A small audio frame classifier, trained from scratch.
Model: norm rmsnorm, layers 16.
Training: soap at rate 0.0027, 6700 steps, batches of 384, held-out accuracy 98%.
Rows from block 8 of a small audio frame classifier, named by matrix and row number. Rows with one number belong to one neuron. Each number is 500 + 25 x the weight over its row's rms, rounded and kept within 0 to 999. All counts start at 0. Numbers have three digits each.
After each neuron's rows are labels from the 100 clips, of 14848, where the neuron reaches its highest value: "top examples" is what is common among them; "lies over" is the class under the peak. Only what is clearly more common there than usual is listed. The data: melodies that start on their tonic, played by one synthesised instrument. In brackets: how many of the 100, against the usual share in percent.
# fc1: MLP up (model.blocks.8.mlp.fc1.weight, 768x192), inputs 0-95
# fc2: MLP down (model.blocks.8.mlp.fc2.weight, 192x768, transposed), outputs 0-95

fc1.554:499545477510492480526489492479520517541512507524506516496486524532477486502495457450497546472461505453479510493519477482471516468494505488471450499515486490489551492519471490523490490477484484470510512478519536539506470499475511520500503497506500505455463491468472552491487515469451494542
fc2.554:468531471530502483517506481507502494516513501451499522525518487496522466505512508500466501543506520500557521509482485492524469485516529467476487524513514484521515528477507495438514505542493510486498439502515513519452508461490494468516500493553508498531493516503534493511497508507523545481
top examples: staccato (80 vs 25.3); pace: fast (79 vs 32.8); bell-like (30 vs 5)
lies over: no note (93 vs 33)

fc1.614:500477458477510520498445461499491509539483527499513479494511538506504506505495487532503481488511497560511524527483546491496468496478558454519509493515506478459481488474570496492533462460524529485508489459492503497506503490483517478505540508506542457545523494501545491492527479536496494495
fc2.614:474489496531528523546480507483473495475522537509514520504484486451497517513494538465430475508482538493525486495470542481546504511497535534490489462464526477518494521481494504497461433512515537465468503530507484480491514511492524527514499488502530454480514540547510484473496501476498486544
top examples: the note A (67 vs 39.3); square lead (29 vs 4.9); tonic: A (25 vs 7.8)
lies over: A2 (54 vs 0.7)

fc1.191:448525504497475491526521454544499521502531478476487486470504480491474541464500536528485545510509465543521506462494506539472504479501508461471529527516473475461472564510496491511496493496499501466519495499467490484524502550496490522519511511482504481516530472513476487530500473525520529474
fc2.191:494540481503513512481530493521495489506534505501524529520494503534523472481500507500486493478511503492458511464462518486460494476515553520524515503502530505528483502497471497507534495506489509517525503493472479531499488531523505487485523536507480520495468501515508480485467488535517508534
top examples: the note D# (95 vs 41.1)
lies over: D#6 (79 vs 0.5)

fc1.300:429495481481467510484477522491515488533457494512497515516494505449495520508502512543517523520456470502536457482512503493466571443523512505503537526523473487472475539520564520479479464500468485500505464516479484498486504527498531490512496512460513509483521523469468507511508513528503525462
fc2.300:421504491542480548515471509473538478524440503527495498500500475532536482486494515512528485497483473485476458496501497497500509505510510479526507483520532471508466450533551544474505484509459519486528514494513498456486530505531495491528481539512507518489486468482494485508549481528532484529
top examples: flute-like (49 vs 5); sine tone (27 vs 4.7); tonic: B (25 vs 8.4)
lies over: A#6 (56 vs 0.1); B6 (42 vs 0.1)

fc1.736:521533494493474512486456474467474549496485479522514466514485472477501516541492547521475484515481509494521548498533469527502511526488524496490454490494529513526507487497514513501485548487476467533482468548499497492470500468530471528477504504520513612511512490483486508533507457435523496480
fc2.736:520497514484519486525507457483501524519499498555478490456507482485495558467499477518485518509492497475547479530484468512509451527501485538477503514493523478546524478452490510488534498536468522537487488504504505484498532466487543497500507486495523512503514492474508551495515477506521451449
top examples: the note D# (94 vs 41.1); sine tone (35 vs 4.7); tonic: D# (26 vs 8.6)
lies over: D#4 (78 vs 2)

fc1.474:486568496476450502499462457523489490472490500518481473473503510492509503511496513493487488505500485529532501509565496522472553532529494466537496483491509542560494562480485537518476505512491494484541511483551516503524485521471509478504517468470494524526508490481557530516513489473498471544
fc2.474:524486523501443464503502505491485498533484511500490506490502492482521451476503499511499460521512472482495488520455450499510508522501507521532530547493493483525511521480533456468503532498456537476452510494435486533498488503565485488496499551486494460532481490492505494525471517490525510491
top examples: the note E (99 vs 40); the note B (74 vs 40.4); tonic: E (66 vs 8.2)
lies over: E3 (60 vs 1.1)

fc1.499:511532518534492479523521511482442504496506523476474488478528477513555467533535483519488516506474511470523555469488515486516523512524491498487532468546460523481583509495488502463511525523495481452498493503503470543454419485501497498448509500519460520468525522500491547470506509469504495509
fc2.499:524478489487505466462500496522487525498477469486514541450488492498466505430447536506481503521469517509489532505448508523469517537526476537484512523478526512491496479478482482522517496500530497516498479491513466533543501528513520516513506503477489518505509509501468467505525522446530503470
top examples: the note A (79 vs 39.3)
lies over: A4 (68 vs 2.2); D3 (31 vs 0.9)

fc1.68:485473515493506537506486523484502481442506482473488507560541499551499498434517487511479488457500466497496488480518495471521532504476460472454488487526487516523502511545494532502507498489499491469521460492521498532483488521457541543477495516500524458508534472488497476509490531488495476535
fc2.68:532448473499533484476493495531465484534534503463510462544534536514531512494487476458561503497507530517502492498500498488466510481503544515491506499454512496564511512472527481503489523564469488502516464469471500477506495466539504502506464468494510537478468513484476511507498464490512538475
top examples: the note G# (88 vs 40.6); sine tone (35 vs 4.7); marimba-like (33 vs 5.1)
lies over: G#3 (73 vs 1.4)

fc1.522:469519515526456486536562481475497494476512541514482519480500508480541496513511508441492569489495495487495505537502512484481485522440485511471506503539465532484518513513466477495481504474459577472489503452525513501530476513510520510453491526464506515547510493542493533504482506497498499492
fc2.522:497490483499489478507523493541527463499515445475519532497493455479494533440506543484493488524525497516524485480499492495508500454519530506503515470473506470518522507472494489439501468521545529525503438484511473569497504502509521527506516483486535501524522473519480520502508501487535487484
top examples: the note A (100 vs 39.3); pace: fast (76 vs 32.8); the note E (73 vs 40); the note G (69 vs 39.9)
lies over: A4 (89 vs 2.2)

fc1.751:478540503515437510515422518460476463478505518521462486525480495484509461518512522519520464510462477520511533485497511469505483464486512509485492490528499465523514508483486527499519483505537510481527503508529456561463473510455482479498509504478495468504492549514474495484473508512527445519
fc2.751:511513491477539479536489532516441525483536490484550522497522486511498468492510522477462432462463459508494513479477492496482478460476493500502510485485481478540525534456516488491516462532533540537500496503478503487516492459484487465516458490474511477544510509481481508477477559500525485445
top examples: the note B (100 vs 40.4); the note E (76 vs 40); pace: fast (70 vs 32.8); the note F# (67 vs 40.4)
lies over: B3 (90 vs 1.6)

fc1.454:511550479473516482487471472517529558475521513491509488469460489506492489441477477534469527506474545537494472481491531518500493478510528460539501530491534519505510504501492475529488493469447528498529463528496516471488512454494487483484530486503536445480515480510488549458486484477506499546
fc2.454:521495525520479527502538476517490481482428511480462492461495516462487515521525532502513511492480518505520532510484530483456478498453547520502564483481508486469536538526477466456513501543475474494540469458469442491493499513515537537478502503507492533505489515502487495478506485513489490489
top examples: bell-like (91 vs 5); the note A (78 vs 39.3)
lies over: A4 (60 vs 2.2)

fc1.260:503544517479522451479530436479521522484545501501481484534503480503497494552501508498527519471532498502508443532501528558524466473496521534536530519514520495514489517493546513484482508496485483492539510497515569522479471473507541495504477490534512490547501514494514476472481521506457550498
fc2.260:528520474449489457539577521505544497478504526503474512491484489509478516502469497517493503455481499487482481527470512542485470463523486511499495511522487470501437511438502522498509504509487512525462480493475507528485491492536539505461487470565476512539493504486513487485484483506508514473
top examples: the note D# (100 vs 41.1); square lead (50 vs 4.9); clarinet-like (29 vs 5.1)
lies over: D#4 (100 vs 2)

fc1.579:468518522538494492543487472464497512566503512486531468483514508461521501494483469499522521535509490491467487500548497535495548520532473475495491506472455492501515486497540456537514508529498478551484476523469529519481535489499509489463485507510514460526472523485501486490525541488436505532
fc2.579:489496542484498533513521502460505522500442479490456471502489490532496489543498506532529479467516518446463520505527495512532445559529466439499466516478452471504524484478481496489514530512520489514505522502472460455482526481471483510446479466511472466484453539476501504525511488498552530480
top examples: bell-like (100 vs 5); the note F (100 vs 40.1); tonic: F (35 vs 8.9)
lies over: F5 (98 vs 1.7)

fc1.439:504474496494519512471498556478509515497480487501482512506533488509515473475504535528501485511557483538530530477569475485481480499536558495477518482521458471543507474507511501520503503469506468512477527454506550524501514503453474534479489463498509497495517481482482475475505543487560518510
fc2.439:476448511494512522516518490551502483497513476487470475492545524570466489482524468522510491499494433452468480531458553488480505443541513490467478498462501517504510545506510523498500508475500510482509535529505479516546504521494523494520572510493506562479535546512524525523493498486498510457
top examples: bell-like (100 vs 5); the note E (99 vs 40); tonic: E (34 vs 8.2)
lies over: E5 (99 vs 1.7)

fc1.497:473504448454514465546487433501499527519529483473485470469439463430496519513491514551517519490514457504537493468523485501501500504508533502497469452490478539507513514503522528516496512478506508479467471496477531510464501486499520526506469509474514489509473470516472494507519527464493532497
fc2.497:516494449452490444538527509527487484511514480525505513511488477474495490444480502496461487473510547477500519467492506487516462515519518510484505506479528457507480507456463527516483491524541515537469489455475469499486486527529518475470479500505484477508505455483500518491477474488522555455
top examples: the note G# (82 vs 40.6); the note D# (66 vs 41.1); bell-like (40 vs 5)
lies over: G#4 (60 vs 2.1); D#4 (26 vs 2)

fc1.678:543490517452477554535433483475519533532448493463492491539516528471466490518510505501495486507500479514523492504480506490498479494480530512513527475479507492542483466561507485487464524482515470493506451540498489491479482546460487485453484511461483526492470542459503528485496525503501521550
fc2.678:512524481522531449524512483508479492513490471482472548496543494486476495450507510459484516484514485538553513505467515475497496472465536527474510483523527446487483508466475508493502482521545508520482524500503537486545511526470523505509533497526500483462538531507486498503475487504540481502
top examples: staccato (58 vs 25.3); marimba-like (44 vs 5.1)
lies over: no note (100 vs 33)

fc1.563:480472492483505499507478540493457533520497491559516531487484541532476424493521520534499494464479478489505523509543452479527506555492486535522532507540537493529515523508497507500530450501502483510487477528478480526491467497507537517542510513482528531504488488545508503505509495511531492539
fc2.563:508514520501528515470509483568500518474489475498511524509496481535506486472509497506488446491517506489504502492497486471477517515491506515541453489480549469528447426513472518477537493496537501521500514477514467507532487479499482539501453495459467520502525501486454475506502486515502541478
top examples: the note F# (88 vs 40.4); bell-like (33 vs 5); tonic: F# (32 vs 8.6)
lies over: F#4 (53 vs 2.1)

fc1.111:473474477489482493559502539490549501510491510473441500504515463495494485525498484525513504518492518524457483484534482520483476558535518491474528555473512509508518481493450492471485474467482501490438520475495480457527485511484506522502544503470478454527483496480498513529495500471503536445
fc2.111:507479468489518493502552521523483476490496446535536581540511472507483483511471468491490544506465547530487493517450503496516512532492523533497524472532522474500476517435484488467497475489523540525469494459501497511512555546489523507514530498485515496521506522493470463496529513466520524480
top examples: the note A# (84 vs 40.4); clarinet-like (43 vs 5.1); square lead (37 vs 4.9); tonic: A# (33 vs 7.8)
lies over: A#3 (79 vs 1.6)

fc1.195:462491531501492492525522527491485462488512503478490510481510456489467493531508458543513560475519474482492514528517490500490467498468517490505503534542438509521514474496522476488485514500508484461521477470515488485517469462493526506513479504556527500514486509469486535506495490470470508485
fc2.195:493473476491457501511513459525498522575509514470520471481526441473530530471456524475480498508500508511493490499503483453483537480498496491481518495486470513526483514531463501493537524515502541482502505480484492494533477501465507494512507457526514500521493484528465513446505506475521527483
top examples: the note A (99 vs 39.3); the note D (73 vs 39); the note E (72 vs 40); pace: fast (66 vs 32.8)
lies over: A4 (97 vs 2.2)

fc1.312:488535495514566544515492495514500459508529505513515509505458501518506475491533505525509492506497443526476548450492497507485496501522513509492513555509499548499478502430496494531499507495481497519485526452532483478468479502481513517498522530478491523506473488508476535513532547523434541451
fc2.312:483488449485443457517525514527521504515485491492464499538495473498502503519464521507534564508528448529486482513500518502485497516510512527459463508480532492548493457476530509534490510512543480515494470488509478481504465498491559532465486536531496485499544502502511535482450494503482492481
top examples: staccato (77 vs 25.3); trumpet-like (27 vs 4.7)
lies over: D#4 (25 vs 2)

fc1.136:501492470528553521489495541461513481478509490489534527505479523530488469505511547504528492512497461573465547461514499498495500472515497485525526536484485527486472496447482511512499534520438497474525514514507451476490474518513474481479517510500474523500479478520499527509492534553489459492
fc2.136:476468460482454489524532484552496475538454491491488504507510522512496498502470498530491539498484484516499460515515548507466508509471498499482504493495529524547503465487505505511504531533560553515514487483520511487516456524478519528488489499487511458473511534510461541515492489474499503458
top examples: staccato (81 vs 25.3); the note A (69 vs 39.3)
lies over: A4 (32 vs 2.2)

fc1.69:495514519496502530466468498522499482509532499517472482514515516484476508477523498514465528483475459502495521482505495491499505526522470485525495498523485505507520504536509498540496472467498525499525499497505468505472447485492482458544510508521556486552529548478476492498507421492524508464
fc2.69:517495513448507497543523507513475503476522477517487494511452511505450532495469501500484510501464496518477477511526490473494509529489467522480514518492486470485483504469460480493550517494544482510473484500558454520546503496520500532494490451503503513451484473507472499484490479507560499488
top examples: the note B (99 vs 40.4); organ-like (50 vs 4.9)
lies over: B4 (96 vs 2.2)

fc1.679:521549544537506490471467487495513489490492522499475543535481510469508520513514502486516456491498496511559527486468486514563537495484482453522460520488456501498537552489498476524509502523472520459538527540508537468493493567468494529501507516469496518530515508487485503516523500522486491494
fc2.679:506500516527509490488494476526511505530530447503517519476499510479486463516504505480519520504531438483501516516483489526533462506525496505453513490505526506493523554478517486493506511488506510460478540488486508509497494499519509469518473510500544518529541505528500460452406483533555494486
top examples: staccato (100 vs 25.3); square lead (46 vs 4.9)
lies over: no note (100 vs 33)

fc1.55:481496463536504473472479489489517476478505540529478455490494550528509486489521504501535505447484496505558498531501501467484514515520483488500469480513472516506489540506523502507503490496499507482472543474508504585499461463475506507533481502514556518510497521501505553479515452485563497493
fc2.55:549492478551511494469518478505431523509517507485497503469492512499488503488505503472495524527492500539509490524488481485509465451526511551463501490524466476490510480480500500454548501503562532511487512504497424469500482455499528505515496479509487455435507500473475499488519517494522450471
top examples: the note B (100 vs 40.4); pace: fast (96 vs 32.8); the note E (74 vs 40); the note F# (68 vs 40.4)
lies over: B4 (90 vs 2.2)

fc1.461:535470505506502575486494444478514478496497501492468522463507468507443491493512496506471506502517474509514488528523502504500479487461532469500506569466492497463563504515487497516496488485469454523519555482500471511482509543477505509577498546505498491486544556517550489478503464525528494486
fc2.461:531460487478502519520545505496511488551495490557464464490531515542511511516511510518506476484491486530481489488460533474477467507547489544520546495528516502514461544460492492515526489498498472510483499466505497486481521512557499533489507501523505511482525532513496477525513474506484491469
top examples: the note G (96 vs 39.9); pace: fast (72 vs 32.8); the note C (68 vs 40.5); the note A# (67 vs 40.4)
lies over: G4 (89 vs 2.1)

fc1.677:501480522502492465535492508504510495508473526488497546508514473522511544513518482532489519459508506476480533518526525502565514484467507534525528488494507511494479572533490490516508551500502489548495507485467502476523483503472492490503476476491488515564502507542498483463489523531494562523
fc2.677:509520494508508457510513574476511497484498462523488497519500484504516537483495503509484480483532502478533448474498488490517444483502486507480575499495509484495494531476521547445516508487509499483481485471537496477485497517510482515505518497534495471496485506508488469488486514492490538490
top examples: the note F# (100 vs 40.4); bell-like (77 vs 5); tonic: F# (47 vs 8.6)
lies over: F#5 (100 vs 1.5)

fc1.284:496549506456492530498473492491499520546486482534496502521476488498526469495463499499543440506545543479465532512490533514491475513510479501487485497449528512461486503427506529440507456475538490485509524546488524535525524490525510485501468479473501527524539513563524484498485477569470511510
fc2.284:482459511501506475479520478505525531498495511502479485487508514510459510465472492508464493446498530507492478479548513488484493550514471532488525524498461470544458501478503473480529477474486499541489486480500497535524529473526497530499545509476465494529506522532486473481508457477504532465
top examples: the note A# (85 vs 40.4); the note D# (67 vs 41.1)
lies over: A#4 (75 vs 2.1)

fc1.627:543544493469495512474518515457490506495467560488490522503503458479542494467477469486468500456472487542465511518487499534497479447511488521512493488492471501507521509487463485526487460536469487482464482508467486508488507463502446537499484457484492511484544503493476444508506463507468509501
fc2.627:513504539483467469471517507487481474465484475519500522510517488448518496481481463505504509443482464498486535507453485488476466487506521548530503510490499507483479526496511453524483463459487479446548491489539478531505501517516533502534523496492473477512541519467462490492471479500556476505
top examples: staccato (69 vs 25.3)
lies over: no note (100 vs 33)

fc1.405:472488544499537522520540460481479527479494523489521454484512516507489528482494518539509538523506544525525498505480529505423490503493499468504469539510538516482522512480511494511520494527492541489520487497481452501515478538474483517520535478541475431493545474507495522467498471480511491491
fc2.405:481493503526498487509514500582468541496477505505507521505498496488499492519519503482454498510513527477485478492486542497502567477491529548487469533507522479520517522504566485481498462512502514448465485469510455477486513497488533501515473487518501496486535541493483476453515550457472545493
top examples: the note G (66 vs 39.9); piano-like (30 vs 5.4)
lies over: G2 (44 vs 0.5); A#2 (26 vs 0.8)

fc1.301:500482493532475495510473526528535531478482463443448531535447456528487490491486513505470500501518537529505501507487516492482528497499529455511509485518475501469552481456474482482491498484468484559508530507487503479476525485502466484499494462446540515491534517500498511528507500466520507541
fc2.301:519515503513517509480447520497435484504477518509486494494504490479422480482531543501499514509472492533527511485497504541490522516462490504534521518483509529462506533490528510463443471534528532519494455471456511470465476518498519492480483470474496485487551486537450523471493511505501509465
top examples: bell-like (74 vs 5)
lies over: E6 (45 vs 0.4); F6 (41 vs 0.3)

fc1.659:522492512515492499483497538496520508497537538495509534547541520526511498447518505535493480479506491497498459523501497486539516461526484502491507506477465493504498494487535504487508499491473479520521502481501512495513491535521524480484494532469473494496529500468539510487514525462528522542
fc2.659:499501477521487543483514492528488527473504490447484467526486506462558507485476514502510515498549510533482487545499488479438519523515506510463498473527521549531509493486509493524512529535518487493509456515476485504477492492542517500475471467482514530479496468475464477510542506479478537491
top examples: the note G (100 vs 39.9); pace: fast (70 vs 32.8); organ-like (28 vs 4.9)
lies over: G3 (77 vs 1.3)

fc1.154:515510459509483508512524475449481512540490488482585511504489510515502513505505514533518509523534488473494535550494521485514500480482454517528512453459465561488529470507490524542466526497504516488507504530507495482523529470520523493534477527507517463479497503491478510492487526444488455499
fc2.154:526495486501484515533534526501505531426479500487497541507497471534494510468482495507483501505531516471475513503489511514462486513483546501523478473500528498468502571481479501490502527496437474480544483478481521463475505560496513550520529533469517479501500519499495475530548517533426460494
top examples: the note A# (100 vs 40.4); marimba-like (43 vs 5.1); vibraphone-like (30 vs 4.9); instrument: bell-like (25 vs 5)
lies over: A#4 (99 vs 2.1)

fc1.570:460487481508488492506500492511466470496515502477472530537485464480494531562493521504552467489492504477535508461518507517514526547467461516524518504492480489495504478484500514512516491475467480528472516501491474467461552481475502516480463456482463508474493513466470491509517464520513491466
fc2.570:517515462525496512501529498468485515582496489534431490507522503495461527496470484488473483458520514480521502527491513506496483502500459520519524514487560492514507466478470449520525512477496461519510506486526479477494503446508474524498503484538474488477485485496490526532533493528500542449
top examples: the note A (64 vs 39.3); tonic: C (36 vs 8.6)
lies over: C7 (43 vs 0.1); F#2 (37 vs 0.4)

fc1.321:504520513509503499522448495484521483450538498509523437509528483501495492505465504503485467455496449485495511463512472509507455452486541515544482516499495485479464497515547504478508508542484480538472503525497511533496535520519506517494525574512507526487508485522487480516527534464520511537
fc2.321:515541469521500524531549507450513468483472536514460487527503497524523509448476528511468476469500490500501532463441517492503521476489526485528506490506481463481524538472490483531515482495495504517464488481502525527508517511544509512528544495475494491496523522491486483517511504476480478450
top examples: the note D# (100 vs 41.1); the note G# (79 vs 40.6); organ-like (34 vs 4.9)
lies over: D#3 (100 vs 1.1)

fc1.611:506529479459492484485473483510517514525517507473499462483479502494504482474462436523491519518488493507487469498488501516520502520497522463486490487471477537535475509506470490508498481510458509495490460512499484495518477472456479464529495490530529475471470511505498497492517484523517480542
fc2.611:524462537527503515465546463501470485498485493499491447466461539494494499540530510508492513483516507523543527532490482484485481489486491505526527493470494490482489523509532512495525542547474466476522524457466493508467500471498493488519530556503494527498517482497511501458527510496480478485
top examples: bell-like (100 vs 5)
lies over: A#4 (36 vs 2.1); A4 (27 vs 2.2)

fc1.159:476544495524506507520447551517486495478538537480495459495497469477517503536520518508517470504481488489492562506478511492513531507470540495492527474488453514518528486500469510528492504520519493529486514567505520466458481479505507505499541524484498497507522481492480508487517502476525488479
fc2.159:507447499479523430483474475462522537532514461508495484492509506503497460492463526520487517552517538487529518511532489569520459496508482509516504510479530482485521492497560494531469498501476534491500473492517438528513496490493510477518506511559490511503528491506509520512472567529508488488
top examples: the note E (79 vs 40); saw pad (35 vs 4.7)
lies over: E4 (66 vs 2.1)

fc1.565:444495514488484513497534488483532473466520511480522480478446446489489488504497522519480533578522476482528481523473474452496546503499492536496522518429497481508535515516485512468511519435491529524542485508503519513509485509523486490505533526510532495519523530521491482529461514523524492528
fc2.565:488524463533437511494529523461455484450518475505522510463523500519480510488482518477544488485517500505534504502489487494498454513499542501519566513508504513496501516463475505469492498528446485507488487491501496510541484542506495506525496486510510504485516531476454508512516541454480464448
top examples: the note G (98 vs 39.9); tonic: G (26 vs 8); vibraphone-like (25 vs 4.9)
lies over: G5 (76 vs 1.3)

fc1.549:498491539509476502536451460488525498494536529532503533465445472521541488523579488494496501488534531501502488532534506511499496503503499506556501481501482481497439501491475508509479481466473467479499515501493482518452561524481482511489511474513566484472455459493514500491491502480534493495
fc2.549:459519502465565532504493487448549506503519493500475485494486492479521522460453524528479505496510488485463507488490487522486505550515530491488509496472507474485503510465472460474500445500506511502472524503482499524556543517485518481533456506477480488540477510497505485495512492521491498472
top examples: the note A# (70 vs 40.4); reverberation (69 vs 29.7); saw pad (33 vs 4.7); horn-like (33 vs 4.8)
lies over: D#3 (32 vs 1.1)

fc1.134:552518471514477447531470495494492506525560521524488530521524497503485538490500547501491520497529524511487484501495490416493524511518507466556472482506503535541527470498527501519508495484459492546504492520503514503505536465503496530521497522468500530539506487498490515511523470489467498520
fc2.134:499503477482500463509444508446495527486555505504489472461513469491502491537533493510549481476489459508467485510468504513526452517509502498455485498524482533505520500494546520474527473520520538489517511512469487514471539470514507498499454522492484520487498528490484520537489499527502517477
top examples: bell-like (100 vs 5)
lies over: C4 (31 vs 1.6); B3 (28 vs 1.6)

fc1.220:473542495486520506473531450417488528451497454524486460492484512478480524542486531513524528533541517504476484495491469536509493504521467512500484492495466517489492492497544519468491493499482492552540500469497497548516493478512500482517483489538491541498509523502516501498511560509487497484
fc2.220:521493458464532474525564506486520504464511505501477498498482469515495501490492504520523506446518504475494499526500535467495471513519500497475488508514494425503477529457508520505510520523488514531487521496476460483505476518559525513462500434533455500507477516481497494481493502482523518450
top examples: the note D# (99 vs 41.1); the note A# (71 vs 40.4); tonic: D# (32 vs 8.6)
lies over: D#4 (72 vs 2)

fc1.462:516502491474512503484459545499521475454537522510503550491492491491476526468473428480516480497493512492538476445525534492550475508490483493468529519502498504490501525525450503516505567496506513509524523525513517516526486520514491487525475513467492499472472479524504476449461518486452526489
fc2.462:505488473464506481532526510494510470532520462477470498507508518536513507449477519500499516508501460535480529516533511471466504490480486478481466527500567492509510543502533469505507545531473477546499478476483443509485507482503522515506489509483464484475503502519481442495454458489493516488
top examples: the note F# (90 vs 40.4)
lies over: F#3 (65 vs 1.3)

fc1.153:495503497499514526488507534511557512514517524530541504497520511507482507450527522493514484468522509504470486466554496533527514509481467499507504563486480495483495552494471456533456535490502486500541477487554520461516508500483506481522512504509511483459503504533476492507499489518460486491
fc2.153:512464507471459513444472477495506516502520518437518501491517508508504494449457507488526514493484463483548479523522512486485494473522463510481462515514501562509529503489496494524520561522524474572467487464456478496511509506478465480517481467521460558496522509547452501498496535543543518488
top examples: the note F# (73 vs 40.4); saw pad (30 vs 4.7)
lies over: F#4 (31 vs 2.1)

fc1.564:452515492532485474454457475496519524476505470488454427527498525515522456523538490517511516500516458517483475554477454522509467481508471488478514526489521481495507521481495503472525461519523475502550539466468490454484521526513496472476487547516486505505485507475516519521510539499523475514
fc2.564:508531458495500522479519480493531495473510517456495498491494485510478521496505508513449512432537478503493502521482495457460508506476473483474497475532533527572534462515518492513486522505507454480510518485481498489509528528551523555459466502512503492522512495478485477520522508480555523467
top examples: the note G (100 vs 39.9); square lead (73 vs 4.9); tonic: G (26 vs 8)
lies over: G3 (100 vs 1.3)

fc1.38:473461535506490482481501551492471485489461511519512515487479506504518477504505501441471503463520521467529492482491469519502503534483477470488480543490485516516467449533487493474516467492483497516519441490473505550511502495460532453493530496509519471485482480480511521538464517475528536503
fc2.38:522467499470453526504521512467538513511520470511492489455510512494524543461463522487475525514504513501516519488459496498506514520495502545496520486499512483454474505474493481519471460500511501494485507486523486484496545493463539528529480511502518490526526519492495480499505451544548546464
top examples: the note A (73 vs 39.3)
lies over: A3 (30 vs 1.5)

fc1.690:537527500495502494485517488494555478538524522485497465525513482469525490457453454487518475515481504527511473480478501495514491506485503467483524471547494513536486445517494506484458473466485517532515530531522513500497486506493500507510486487509515484506510501507476522484513454540495500485
fc2.690:516499518469489495512494500505462485554495495499450503499533512463525479519475513496503504530509515501485509481528499523473472449557489509521548550462525498476495496471489535526509502455520455510480474525514517514558494496502506506549517527515470525476487485499531483520522495516525506497
top examples: the note G (79 vs 39.9); sine tone (42 vs 4.7)
lies over: G6 (57 vs 0.2)

fc1.318:499499506463556529496503499507497500495515489495528476480477490493534458474511518453492459486516490485481489532529517511503554497490520502486558512486486517499471492493518522514513485532501453576509484534516518434488525494517492516549494501476511462500471468495500530522501503497453493472
fc2.318:500513505486433525537522494487511480512542480483489489456510510508521467478453494469511471509530521537523516512465495529474503512486467481531494509507479526491541568498562513494494490499512511522515514494522488504520511519494500478536465515442512503509573483529462531465507538495506523520
top examples: the note D# (69 vs 41.1); the note G# (68 vs 40.6); reverberation (60 vs 29.7)
lies over: F#4 (31 vs 2.1)

fc1.671:470461495496487477512488493488476464490504540488529527517527502509491528539489493484493474500479506541496494496476529520544514517483495490522507473513486500463515488506502521487482467513479509534495504475503514511483496480452517556491487486497468503469480463488436528452544523499480558468
fc2.671:522481445530507478510527475466479504543486521490483495540486499455471477514498468489488497469474495498518494523499525546510434510485549538509488477481540497484494530502544504497485532461526481506520503427496440488504520470489549543503470466544490487501475462519487540533546532546509494525
top examples: flute-like (51 vs 5); tonic: C (43 vs 8.6); sine tone (35 vs 4.7); tonic: C# (28 vs 8.1)
lies over: C7 (56 vs 0.1); C#7 (27 vs 0)

fc1.329:516499528487447467520492469519479501488463513542519506527481484480472485521510478513507507475477502514529468492532516484503493474483529485483482439514494477480490494501465500486517440507508516474507477534498538562475464472483526496443492506531508508516509508495487478493518504509458507527
fc2.329:495457484447520505512495526518486462504492510469515541531501464514510497472494529475499506485538490498524508529474497512484505533486461490503513519536514479495500506513538524543511495485532528510497479502534451499507546498494493504516511518513505546509465532527485498511495523491432506495
top examples: the note F# (100 vs 40.4); square lead (77 vs 4.9); tonic: F# (29 vs 8.6)
lies over: F#3 (100 vs 1.3)

fc1.299:471481472516485521496513512497466525513511484491493556508491553464503475551511517488482495474504467506485495485503542520478500496484476485512500518470515505498511492521511471513551498463457523527503503550507548512530481518482504493473533464486514535510533471466524485504493482497553517542
fc2.299:482491478509550491474559496522489477470435482529485495491546520569547507506472555529478501496507516482502465472480485498485482470521508522466497525543499494476502523470481500466537482474514540496491523536504463496499466516525535539493485534499483458503556490482493537535501501478512536439
top examples: the note A (98 vs 39.3); tonic: A (28 vs 7.8)
lies over: A3 (66 vs 1.5)